From a checkpoint of a small audio frame classifier.
Model: log mel input, layers 16.
Training: batches of 384, held-out accuracy 98%.
Rows from block 6 of a small audio frame classifier, named by matrix and row number. Rows with one number belong to one neuron. Each number is 500 + 50 x the weight over its row's rms, rounded and kept within 0 to 999. All counts start at 0. Numbers have three digits each.
After each neuron's rows are labels from the 100 clips, of 14848, where the neuron reaches its highest value: "top examples" is what is common among them. Only what is clearly more common there than usual is listed. The data: melodies that start on their tonic, played by one synthesised instrument.
# fc1: MLP up (model.blocks.6.mlp.fc1.weight, 768x192), inputs 0-95
# fc2: MLP down (model.blocks.6.mlp.fc2.weight, 192x768, transposed), outputs 0-95

fc1.208:574573511514542485477585549499477577483534504527513499577448542586571445535487535519554465469575564582499494486495584489474561517493578592554455427546523532601512512664457534521502506470513567441487426421495541477532487571548506626520449475521485548555529548464528498547579446540425582433
fc2.208:500459491484465373469527499505460491499402551548488486446471499557431456509460467418603526475622405441511506455549523527394505521414606555506471519473538403590546492423586571581545544524525529560468523424522533481599472514498463559553436379497582561452469536552504524455505484551492579473
top examples: organ-like

fc1.164:462502531479501558562490553542559501520492523407434545478530449497583499501529566437467535538376457583401454436461482472528601625578527493491485514455528446505524531469485467436549533589496408540440556474503495526400572473395360549484485544545578536502598494541538483507521458441617522503
fc2.164:513449500602559556455618472492429531431543442457532522368603506498525556520486533508538446371546593577548517496389507512468427549426442546518491382475493525489445531523495407507503496542532487480519477425585490463574536489519460529494483481568541532495561500510389580480467513458565488479
top examples: the note A; flute-like

fc1.699:546461423498440446565503586467482497502453476534460501533493489486478516494527513554511435515494453529575520486450443453561478455460498470461532589527473540525456528530497426403516495511420456421557433500460567502472356450494493519516456507528515543542539433502581426524442508547500567391
fc2.699:520464450461482425635475547567534468437550432560490554528528429466468479517665428469515490535577491589547511468579585484495559500514526570560573519554577514494509491392590414567544487496582545496513467496559524567525485497461497498519522500485533462517523596525461417566479552493472542407
top examples: pace: slow; square lead

fc1.311:433544666541478531459407493454478545565540452471570455548482464521422513550461462532529476555558515469460378570533536512527501489504563468490465519452463407542492442500506530487548553532588486527420576494539499398393431473460492398535480481496495470416536476478500441630554471485493554490
fc2.311:574466445533498446463543523575447496457546422481500516423521513511537509455487476543494552492482556492545450487525474468533432550439464488617523440537497508489422492534486525426463432522544488654498376574501487529517505514448515590506433496529463513399446486507399550427517410460550433476
top examples: staccato; pace: fast; square lead

fc1.497:608431468456430467483427572389547548551535456498467508514591488460476497580469468429545476534407442394520485505477494435531570483442499512487399556561491502531418524428402474521442427457587508540494469537439504438349477512513453526523390560485522452564490572490483548587494489399520493512
fc2.497:538480466551619393452546539529421526511469522563643527417447603537564584465427485410511432489552575561505430469474501581586512479508466586521496452549520448494463439417504491576473477557553541503535476508557470526567480545547511492508446534457473480478583560470466479498477495559504467445
top examples: the note B; bell-like

fc1.151:561524521478505513527477529517491467514561502461412492587525574495562437481397458405523493495547515528495492500402482501449509500555500517592492535608432529615535481513470530585478493426507514553486572478453562539442447473396427541564502475634475549507459489562448477462500416563541467532
fc2.151:541438559481459525535525577613484406557468464463401427465510465465489507507516515474529484561456538471546483417459480563429506474521456487511510553566617423490476628480515526588465477492501445493502472542551473476567571553474387450537617551453509504496470513511520453495521541620568593476
top examples: bell-like; tonic: F#

fc1.500:487449546538457494470464398517565524474483500432451515566508481540468535490557509482427414463472454494479555455532543500463556440516544490421541428561632573424404519525552498399406428485426473485532529432450575515460477495519568524514487500445544450502482515645596598501525470503553516515
fc2.500:482415461459599556418580519470540478556465487480549475545518474554506503381489450518491472395390527545480512443460428550576479527458476470416479405443527483589533565489412459495477499487391530451518558555579586503484541427504493551488487473507577635526455485594475459510497551504427489405
top examples: the note G#; square lead; clipping

fc1.605:549523466477510542544474522547442534457497611754541433519497465509469447520381493422438466531426475471450487502520466497455538447525479459467548535538425567377518508510496485480469522484475445565554492510514432497562497514499475405440447476461582419456419502454517639559471413486423560581
fc2.605:519469492385463468397561458401505576475449466530410533436537507480439544507510503447455458419416514565484514508460522455408556517534568470539489461541547494498559590549507550511520517568493502513487545455440462426506504480453484552471587477478598532643537528545491571408464537529482554471
top examples: pace: fast; horn-like

fc1.613:591571479484525539583505546460536508541563566555587387500461447395536504424518484532452520528506450471417461479559487578505574563495496409418502406483508534512477405492504514506446418578490473585531398565564500551462441491503499528521536432409579483465543580514483447486422470513501513513
fc2.613:516545448491499577416569520576415482529505395518519474489423470512481469563400567514516435435446628344490568492423511563565459545464568473424436549515531536526534436416474485501446545557508553535454514467583463482554494476506451434500563548491554507491479513462480549565543535505540525416
top examples: the note F; marimba-like; vibraphone-like

fc1.427:452543532525545382605487560498410485496451498373501421463503523455458524470617499546486453480487587501427465499531558499473466454500460509521590535443473541455495483465514552534527462514457456515439521457444565502474533439522531563521487442532518415556361544470525517612539480402541477519
fc2.427:487451527560481490536553455474566432561504545424535486515596588513510542502498539521552547456478480593475417554519537522412529598507589509423528506490590389598512416512484567479461515504486502452508540531526472588605491570589459471502516375530536511566603557599434462536489541527458508466
top examples: the note G#; pace: fast

fc1.746:507520465488475453479509506568616478509431552438588422538484570532509550539434476519605476577485469534572423465487471601504453557553524512517542420605437537549501460514534580489606491499510465490567621639579610532515546506523517463488637516547538478544471486537492434425487513478419542564
fc2.746:560593491456455494478553521567507406462436538499467561497464536527467558487585520433489488481537506455500537493512569517521530576464483516555460460500502511561446516447563472471519589490520568358445516549494547513518487510499589490547576539461492519566527454439467501449460424609534471405
top examples: the note C; tonic: F

fc1.604:486474534522483408499479544515444470482399528498426488509522449473519477458495564512479372533564470480551518551428551558521517491514546455643458519490448470469545525656480537437457480536498488489498440517483550460471505483450506483445502484511536473500483506390541486544425489523513526431
fc2.604:477623433559545566514493536439514537544490365457599496478557547532497546517506563481449480599534510533549509538467596527573527568490462451387444378470512367537476539521523467511422471444589491491550567533544591501579492464517485430556451498461481582426435469491482506383574605452542445467
top examples: staccato; square lead

fc1.506:609471476561550485506516549490521530489476416531495470589409507490487552543523487478429552459504451443510477587599541465513525503502523440423461492467490471455464475447563497582474536518490558557564476493431530455415533552439441464432454551444704434481522540485447596615530495531394467469
fc2.506:508531488532481578466572445532477456483490511532477595465559427570391516433522543523477410548553514523446542472352470584514478425448478412489471538586489504456523494387487489460476438541440558567504489496466621500548569466542475470514551395474524557493564529471522492435489478417436527448
top examples: the note F; flute-like; tonic: F

fc1.459:479514483483605491514521539488445487361508528489486503434502408605531570467456431441538555413634462515558520405532451561475468496580441489514453488516435526515499545375399541517402441485520490436493420512475500524485558476470562579429478531477530455539445534503460480532491418537441494434
fc2.459:508462488471571424546485529519499488457426424468484554409484467506515565555421452480460439398517362498460532399401481503490528502488526627542592501459514490538474473560396357500521404517483531387536475461497488489483439536427470559433504468446396500587492449406512543451505468527479553502
top examples: marimba-like; staccato

fc1.611:364527538454461419577550528569501499657445558456478376543506477511541528490474511624456579565588486505506542592495495556465532577464634514508549491486457480401594537514508506487613596495574520433603469481501514497518525566467470421531536522525534465489575523538457507504494527528442468493
fc2.611:518558424544504536513545497583434503529486500440503542438458470476552538485541500469430466544599499469531505478528494439585472536377573551412617438448600536470483507559422480517446511548521563467545499457484415548499435593501547503392515470550401518485579542542471572514473473494505524480
top examples: the note A; organ-like

fc1.634:537523499563430519485534489533428488452495491559533582453426451471489443574584528579442561474500501480512488513538547452468381531501478478495469542469520476531467397469498519495534470464532530486482481528485444534442422527512570528367630446502414416489485393609439537515503555474583499500
fc2.634:533598447438503422524513480471482474532544422535455515464550580558493450435477524454526530504594533546482517493523519459513586508563541603524486549527559464414469601435510532487528508493516499534509545447512521409497463408464475584425641529475564405475486513532456499505506515549518561387
top examples: the note A; bass guitar-like; tonic: A

fc1.260:504536399503560494453524497481428597543517530478476542479487404545562490568460623574547421366509513496535521493578486477605443479553525561472535498459514472554452570576449508431598495386530562460450454484498458451490526484537497470538445493465433505499410551546442418526535476497437499522
fc2.260:531498516572509483437568500448472594605466467550461520503517494436529533458429525505461545489579614489445492387591548484548454515363542495457494449513558461535457514505415467404477521558591467479480472569510436482505427528518568441546420462560398488531469479469386432467448479533448511517
top examples: pace: fast; trumpet-like

fc1.569:525551452527563517492423473428397508525516616467536482465504464475468575569510559483507495435472462496551416574461539567597441427571505514399579446438486474533484513585492504382512505473504521495487440536411383491518440410573556493493504450510426569505497505499421328469553475477472535491
fc2.569:537418521511408457510466555465590533526581476562501542428536586562511472511505483479544564510561601477445482508563506502408479560474554458525502554544532559535498514691470473442499492580423547500444499581565519538487433468514470503511471507585446422536479531481527500508409508564502481534
top examples: pace: fast

fc1.73:528543548401468549481478466618518540461516508499472652508599466533487485515552515412445529540521461536518511551497505465499502493579424552473564465541500521436628445486678519493480490505485578474476465496564542521454506412482539439487515475490520475598550496509484463508542514555411526546
fc2.73:566500565506483461486452527502405457544533541530480517470569520537496545543538476531486636434413480436553540388437495469558421471441551521548519480499419468491412514407558475513461441578383515530405554415576556401454513386439466497520497505464519457505428589559440601444450429406530533521
top examples: marimba-like; sine tone

fc1.69:509504475441524490488489549446498529497521500564562542497446516476445551538602580548567542489534412584627493490507553574443486526512501505513563498582404531592499534425528486523399545568449456449503438545510575545440512447452424634493475484501519476541512497498538510571523492584385403470
fc2.69:509448476491522529625444491540550529453526477510477440541532455454473500411485505394561525527439536440441564457458471526529438467445442517512452416517511466518519506372554427593537554568429535494528498459468568643459415508484570473467419573515603497506568541552484551480414516560493538417
top examples: the note D#; marimba-like

fc1.166:490423503464470423458472511525469463484644539572545467523473506509460630527522589573459503552590530487505495450398454412467511462511469496595573464539446597579532436569419504479488428477423380480492435562460504502492561421492437490496476417492462499476487470553429534605538373521409418502
fc2.166:535536494535493563500482588449534493503509495552543511530503481535468474558622589490483503539492504478472628500447465517458539549485516521455461563463577455533556493453418632505435525432496435556431642414453518523471607559547494481483495564513484487471484520494520445489499418451487488517
top examples: bell-like

fc1.585:494565511480445489479436517549451633483514525486495572608549504512469485607511534440498579472455497533517455498526465670511474487497569462543580494429552530503433445494530479535480597481571492523548475591522586475514471508432522498423505512497496484460524480595558467515474444466516547582
fc2.585:495557491586586619469563466486518469490481482513464504481578449554568531477420551474448401483608532570557497508470529530510490445479574483570527590595516546479455527422462524484580470434506584497513535571540525501563416527497579526508446522451452502521474458434497495510528470498590500404
top examples: the note A; the note D; bell-like; tonic: D

fc1.197:555443578541537550529542459461522514427516629494461514521466540541529465484495527522467456585511426516474516505529453493568581443516486449529533545587444558444497434597488410488510498515427454480376536545559475566561481575454432447469540503532481571516518458405565556531536498515418475459
fc2.197:455500544458495539507555390529531484456505448538488569456492561533542413551505439465470446514420467388470514515493441547530561502456534485485401476554528502430532477373491547504536561538521439471546423414466499492516501591531504462484483563530407497520407520455420614535562505559495515540
top examples: staccato; pace: fast; marimba-like

fc1.414:502551541554501512527474547536524555427562559404396505487464376529528433496471423473456473445522463502480591460374468483543497510507501487533426510532462520445538332500531540505448464498480566540478404545474525561469488458502408476501566543617512566448522460510506473400449444475484547529
fc2.414:589583469503522580487481434569521442498520483515485474569518498458476555407434534471478389502519496498519520423463523513480474404443571463497521537486486582472416576476495429474513486653472628517603463460470469586531551493514496538498576470535520563474471486451479538583542481596558504483
top examples: marimba-like; bell-like; tonic: G#

fc1.707:474423440411558444548508557526477619404542419453490476493585472606607463483494505463439458499514448579521487497481452402592502467487534445493456534539402537545543475489543548506461459507435514515507511415531497519529530443475503478429390467534474517496445481545467446440482476517472529449
fc2.707:533535508434492395428465629465472404501509466499416517513608523454428517524510574421519564515538443513466416479461526522415525464442481541555435532547481416511526586495544549404524474546503537470479536490535477476466452472425387531564476520559398566537512480430498543540414453521556526465
top examples: the note C; bass guitar-like

fc1.161:492549443510458521461399565475423471583541493439494406543510490537517517482517548544521513511474435529542433518578526445500493551508496576562507507409560477509513482560601460565503485447455619416441476489485468567501451497394473637497557507536518471523550546536445478498477486460527496434
fc2.161:453438507526531560486518532558414473448456499479493464446422500555547501491602478542474492489535508480524510487537551482546518389550532505456526485456453382455581508437472496565494396566512498552473535474467482443510440513494533531630432540527425418549434507483550476514475493453494433411
top examples: the note D#; vibraphone-like; marimba-like

fc1.577:495444560489661624545484584475507553480543542476575532479415461610561456552539582427504476434534618521457465450545504507428548482518461502538508551479497535561440484570410599540585470514476505501460489440504576553480586443475520568499520462558490465489456444492543514496557571440479417506
fc2.577:545503583466592644508505520551551413446539423425487487460424485578541416436527509371478432475533481439452503556538416495487588523487468503556558586569433544534537468494470455435543423553513518555489480510516456529514572551520614541538480512459505479491481426502419557474514610492446527508
top examples: saw pad

fc1.225:545532490585471454538438492432458543530588521454521504521512519473509541499486535534598579502461474555391469447447438588523494503451576456569484569487532445523515473479489432543529446537498513542464482459483514592516535425484482489494599452505522439504438488488436523489463522518568435595
fc2.225:627557505503565486457515614465434436382494420527439450406361513535498492482604479508435463559564463512545544560501486449538619470511502567462612465421523510450606428429475467561448425512502473463460563485494486505545463500465516484498498516503424463502472500564537413456506481559521499464
top examples: bell-like; clipping

fc1.268:514531455510517582520434544572505433486471540390499512474462549509583514501554537440542614518425439598390484460529517506530614580509530553510482475486492429484494478478431494476540598552625418486446458513518547483386475474502475427435403540509533536475532481571603516461451433432609559499
fc2.268:501460464580613560454577521532457477476576554480505557460559521448515568447457505471460465436540551509492520441369556495468500487525509555526490475461514503523468473441485503496566518554580508517522487479509454449574551455492518460533517449570579577532629445440417544454489444457483528487
top examples: the note D; the note A; flute-like

fc1.399:454539483630514527549508494503503470518522498614572509533498499428498444460546513485504456523421509515429549479583508513563533497517498525524532524535494560501545453505444547547484598570478479433577608545504548376536520493467430491510433522598520420484433533451457521460438484455525398523
fc2.399:520433473498451393450525385526521536571541523449483460483524567410518507461455475475561515524533505449462512475547475500537484524537546433437565530578397512529504555455493492513481504498475488495445548493463454444492504470454436582447472483513507523597547464498480484508412565509508466467
top examples: horn-like

fc1.300:551477528518554453485562554503495480582487549499584566475634430444533459507455476487457690451407479493496521471394463515539466514547454441472544572560577459519456499518514466464497540391430517529518471410575496482473453501477465485449587538451465498532591475467494481525469548533444555530
fc2.300:509417490552409487482506549555497507514500455545519459534530504522455473493470452559462562436533616475559513519501581463482499551444437446405512529510498584498484470502438416496547432446481468489462542531602511482519471504477520479556521510498410511582468561516451509411500538516491488537
top examples: organ-like; the note D

fc1.633:488412507472545560407487415471530455465582507514523502519436488492487500418560413451448566487529516566549621503536497435461536475516532566462471527510494531504442517467494492451453583423515580468566462501474461556522451485492506482554541510478601548601521487452439522565547388444488446597
fc2.633:473476535527555484371555465536476475460497470652427539462478554578538452519505532451511510436470523461516536566536437438504512544563520440452502372516454515477497455508411454494499492533528490440486596480544437447506448421536489505458528522466511431449517511527435471498526526497546523433
top examples: the note B; the note E; square lead

fc1.224:454465521521472494520522412471543554517504472500501438427609476406489555559481528522588528538515410567509523459588485468537494400529617484511475485484498410530500630502565465487480528527500538490524548621462502557470517510517528475511530531513556483529461467522520480521539426521390477489
fc2.224:418435458528461461497540461435532575523520441476503544573464509493460528390455506485472593498613442443487415455543546527463503473517600472540507454525463521549482568544496412569534513463426470514488461481512464471443394461479389527461490632542483495419486485474530412504499498589475472504
top examples: the note F; square lead

fc1.156:462465485468545403529493536480567556465448536504480464516517418501421482642521568493533514500430576523501548546440466552519476485531519491564467422577440548465466527506454517415562501540458360455579466463375543589472452484532499487592465396613469625492574450520519540533476475566429506573
fc2.156:542436429423547430534533418485478457503433444555529506388502520575529521491401526539503400437500586406418533519545484479512547454467518516541497430537523503496522572470562577518462564553454479498463434511426448546493517520566493497470415444589499429515509610520459493419528520409487478479
top examples: the note D#; pace: fast; square lead

fc1.18:508416425480491549469565439442465469489456579501455559537439576486542626634460451498523594521528538537470439496516498494406486520493486465468435486519522512448555458467469496402381445519509475498519495501474525502589558521486535447540584537451467581527433458525461539577481576563510506569
fc2.18:473468408473500575413572572568528533431429509430424469470495486461391540503527568493515556480452491474487481490510449496593468490422519567511510501445547547431468449466443446489517455460522420458506468484513425477618492396551488512502671496496404602493475448496504417469563512555487510440
top examples: the note F; square lead; tonic: F

fc1.370:536474519401575478501514443573543467469457449522573439505524418442470483531528463497524553482463509568478537537646629536539521464511614422446550547493478496569503567407501530538469536444457482522503551542527437472556499556348557481518495452490544491564505516542532526437504492531440510558
fc2.370:477513453440441488494600506474523567510481429530496503540465489501556490476498518478564534623550517468508555504455569490428471511504424395484510526493505514550419507549399485565505494581428508460462560429405585481494504437508401537481517502484516469459441550578465576504397468517471461454
top examples: saw pad

fc1.377:567371551410461503569481448514517492517391507450412524511594456463540513473464522570512481374516495524472525549507515525568444468495538530464465482443423538564494525496514441479470438575402559527526393541430535451566464569492436546414493451479466539571484458395522545466502412448528459517
fc2.377:473513481463586431526541514506501505511450376580506568524470522562471442519546495478460446479466397512368576393417554539464488530472456593469595565477460499495426553546525419531460548460539525512521556440608561506500510567505483472538585543501484540466522479510474528476486524478547550588
top examples: pace: fast

fc1.691:599546452473506509528574462531632522458507531405558452443490480440610530501536528473511437466442426648543502467406415455520498621458452531530453548531433522510553437447437452503438459530506494543495440518480530529450508518523549501399512447565552511493652429534396487461518458458459536527
fc2.691:680505475622502404454592475412437508462574514527449457434528578469502532506459554569458496473493597524490560499490486491495460450512499500456449441566617511504442545500495522551444483529481551479482564425534437448469476439486481466537478569483540489488484487453572528471536516566451493494
top examples: the note F; pace: fast; bell-like; tonic: F

fc1.584:510477423523543604483434495458480547491470547395505588463535583486556490599487509451506632560400454507438526413454482501519634518511570485529446460497531503553558475501430460512510556511630392451489424482477518459457520513453449497502414645465529572503607470493594518514490412448538564503
fc2.584:511485502527632530536538492470415469469478519503501514419494561520468419477445529451402448538529562489472530455392546505475468491505500510522492498547530526559436370383503562444534454518618542502477432580487455432580477483538492520481516476526505523518533489459410534462550454444552509446
top examples: the note D; the note E

fc1.33:502485479650469542496501553463575599445512468558568530532444578459473512509409503541467527528508511567572458502553563506566481541463479515511525463537551476444478480525309498436554521497591419468527604497445490474532500531482491551497525545507546458539530503494495443600495500448523457543
fc2.33:604544472600500496519494538533371437506478567574508539511527458565453536419446503511482482490424445403461411488584539458464466491512554462581507527549517497484456515475459451568560526461500453463509588417502537412538535467572525524498515531478564547510536472480523475554403521484619475401
top examples: bass guitar-like

fc1.83:461554446425501524454430490642528542493576549497545409523476416543612511492545521530501362519552454492433491461485598542538508637465487465426563538483460455440469588521567531471499540482546514682509559526538472506508465523463494506482451469480578502491562458511467528574569439535584489476
fc2.83:520515492496476536507512508519577506524496493472464522470500485520484550548482493492547450412563583407483481458493531486507397521488411458554458543554488488458455516458574511474511571547465459521620542475464443491565477526508348524465509484450433479540397572462536456509467468466499621514
top examples: the note F#; pace: fast; tonic: F#

fc1.594:542502565541502554571484442522489508457539491506512544523548553481437424577535489455493649599441422511570461469519522557450586511505634509540518575495533513551509455485496504631470562505611494513529469599563520462502525491558472457473537532609521442477495483595570426446537534493437526436
fc2.594:493476409469553497515539519468574490380422506518569564566529510582484473436530481444425474526596500578517514550438546545473485356570604515554528501539509495483513476423523491507521447455578494491431576497541560421556440530502597490547414410465491536525439512425510497490572426464624516457
top examples: the note A

fc1.410:517472523549596527510620578531420456459453493513474544532526494509522573567545501528510534488521502499541504531510515458588478472595464508470521501466477393527531548491393443553508454507476508437554459486471493452530585448556449583504468456529520463503478474386487530523631506536540507455
fc2.410:483551546548543425531456534537523539583513400511537515413425526510504501510510530426456518515519482559522559501495532578607494480523509456450531538492387478427480576518498416447435483565488542453515506446493556460500436544500599518493480584510407632446426527409531525558490517493523625521
top examples: pace: slow

fc1.635:505608428488563577438518520535591495518525501502405439451560465419583546547437554443535520380519429463472475417448477553549518462529483482418603430494459507491667558435577589361455427513495456490477559552423426499539551510499589530511540486507534481468465466521476535434451512480481553437
fc2.635:601485511470518446448546433513507476432473577456526527490434467519518419444478438410456496528556445510511529391571557470452531569480476557441465472503455406446502521411504470565517452538504501461437462550534439536511545483448500439496474437552458547492604511495453468463511449411432562518
top examples: the note G#; vibraphone-like

fc1.640:581551580477498556432466476536462500516460539560430530441585534466589484480467495526534568452541480534481489509549431562444504463563503529499527464538576430503495405537544512533467562463466442454467514509549443582529489506474506526510469511560560531554484518389487490541483543524436503631
fc2.640:555483412545548475616512396564502590541542469592526523477601507496436562541530606511454411518536579541489616519456496441459499550562521559437485440515511470572475497585546522534482565472570532577551550485548532503444504508542527417472468542454446472520461468510403485484518559479474535446
top examples: staccato; white noise; rumble

fc1.671:486519521521522515503503653363469569477587516478518479644530412521526494481475503495509489505517572538459541465487465555446573498524370521507556547434423396536559531576417515539535537482457550440591537489501487543449543397481559543541489496469439539456458507394534450477515500496534537470
fc2.671:471543536500526506467510442615562409457445542440556526388475573553540457486435487446512427493482466457559456451552478489499532477487568537530457463499453502380537537500558561557451479498490507540513487457568440475531531530548505442485435419400543525492499548489542551359498550485528548455
top examples: marimba-like; vibraphone-like

fc1.253:475465543502392526581495409530440465455381581418406395534406509450562511532483506568497502512495591500537505528490429491408486511526499589480486450451519406483494450524538468572533492473508460503535559530436473461527505485478472522428443422511576469518488520433485502636461409522513457559
fc2.253:591532485518526475584556469459469548488461388556451535535507528616528517484444495403449452576525508499466531422461506519556500497430528485553560463507506477543499437506524454505476494573452493379490548514490528454527467463522498424542535446482502534427461566443502534585532546476458516465
top examples: bass guitar-like

fc1.100:518474453439468544564425517505397479480494536448613528547496466490482460469520469453570509525524492611557513571489460531573520514514413428533517501476597509514500588490522518642468489484459483551428529606441440391532495489545593437569446547446496386563446467504566574529546582511509439518
fc2.100:501460428478488503536523463563388400533490494488542539530479498573514457499435478514476553444534528554570517439466444475527491488447505586515445437520494523435454509418395456614500523530508561500450577516514385505549468470572427488577476418511499583500513520503445467461518537557526502471
top examples: the note F#; clarinet-like; square lead

fc1.87:429512456617443468533410532527417483543573495437491540546529440500530532516494470489502427618461468473577504487580500452525499420545497502403518405452428479547514503516510559596471669525480598440507521501449545496430445566405485593564541423564525528493505497512531475504448527503470494513
fc2.87:562480501572519562465473587498446409483484483484557522462506542542471523456473433424473448393592431546482516468487549468502523540506506529485537462499451532481507545421483484510490500488390601543441433435507526564557519574487477601505463446536411455473443573526413473500477483493482442417
top examples: the note G#; reverberation

fc1.23:497548511426496522477588618477482440476545499468488440446502466475589503449431470460416467610547514518505485534530545472478487644496378494459543467410442526546550561544467530502478420494540479471445504512500445613451534464656497415429489447531519560447576494496437480486451532528445522491
fc2.23:450466518451525438429543494534424462544433498532528474472455483525528542451493486580486428551588471439467495435497547510570514495507442578552546569461544463508518540437562436364398464553464547542483455418461512489430443419577472519528470478553574486524411508567506520529512485395505549536
top examples: marimba-like

fc1.565:488488543511642458523469486498387459412463545483589478509458475497507437447508568495436448403485462474545556455463448462555518498502350458473483548533537522472449575461469564398546480557442476552467490534489474532590599495480499392463399510542408535499471489526537466519550470463456479464
fc2.565:537487435522460359544556554563516468489513592459420458526505514444420639453368470465511445538589452473601465575481472454468428529417520555487512480463533438518500457528533467441502528572505497553474451537432463400534502459465440502458582423494595476529515564464502493417452531594501553440
top examples: the note B; pace: fast; reverberation

fc1.146:571567502541470488467529604534598510484514540539525535567457525582452437429466548521454390588523468477540416500516470547551456537567578428450500541458410571506500536558571510554530483465419386566473551540466538420425650477502521488498530461450554510482426498484525480511496462427492528501
fc2.146:464556464571560494497495570636517504499507529559507465419595545458439518528572473517429472508447449587421465451484488443518425492513500556558510484567593459519555553578525457555560514485523497520479549526510550549477578502500498494533454464530521588531450554482577484410515560441492411374
top examples: bell-like; the note C

fc1.494:519486511376504469617474475476513619407523462524524545510490484519463505462511464439323491546465438482550435606506457460458544489506544469495435499528518485509560503443542476515564406493543495465496649537520477624433539536511523433506465483569479457497605563548578503475492628437513491527
fc2.494:541454508505575478445532500424439440458504488524532505604559533512508497536501602417567460507450551497471486535454516449568483488497564610431423558493522550479510528432525482608555501466529497543505486485514436414549533553534446456511495550532428460461459630376432476546504489483501516492
top examples: pace: fast

fc1.336:559496565522477508580515522473594454567485538483569484524504574446451475546474518544433501559504449510467391550478556512508520560554452497512465435555501519488463477506525509459441561500490532448481453522513522465460474465525461428431527610472551548436550566474577480431503480393528544470
fc2.336:530468500526535455521452469546495516521536464485462465520607511439509536513442627494544500566540570617623552479508527508578471520535527533473474525533557443527369483453522531598424501589503406524582528408534438487506507510456534557497521521461582494420558493428497562494565529469491454597
top examples: marimba-like; sine tone

fc1.654:518565510391464432480426507483522487438593479581480542515558558573466490575507522492457502562497520492542441530445588567410503557493468510483586539508502579452476526558573522524510489549416439472449440466543513470531550525504525487401519465599466492532518437520395552421554530546476467630
fc2.654:569563490539578441465634556540564502477554470437418547470571463541443492429531500505453512486505500477544509539448534464470474536468573528470508537522573511533543505418507435584532557451442498535489465521515520411495461466611472580566467432505403535471487542530499462438482437445475490521
top examples: the note C

fc1.232:487523574573486526529497513523519562443549424525435426447533485488522479619486504536533528519429447442466519525485431506480497393498457518500521464577406536543550475572480520515469559530529523557625512481497536526520398372548463576432564554488567532497465532462528454533489498492541451540
fc2.232:458453447482535412433484465523526484486472465537537521452475493492478515515551518435466543425455494475540567493490507550515506474492539482443547588468540433447448479398510482556469431412590490589488524477484453477539518491536448499421538420533454503523508510601530545484457548432497580488
top examples: staccato; horn-like

fc1.321:571475482471523504492514474513444553591506548459552463487556445493508569525466545435580502474534510457497390546464370452515484554511471462542491448544450635584638499558502565484448422455457444525523533517488469516499453493471490571493485553459570444528450452481564562543473502467569465577
fc2.321:540492583469468527454549373456479384487513412528460516608515597509531504417526499506508488537470512456453515434582488465447526582490601515473459630557494432431510533446491476604495573501633534536547477437521471545468490468507541437533565537428521488500463528508448404467522448427501535459
top examples: pace: fast; reverberation; vibraphone-like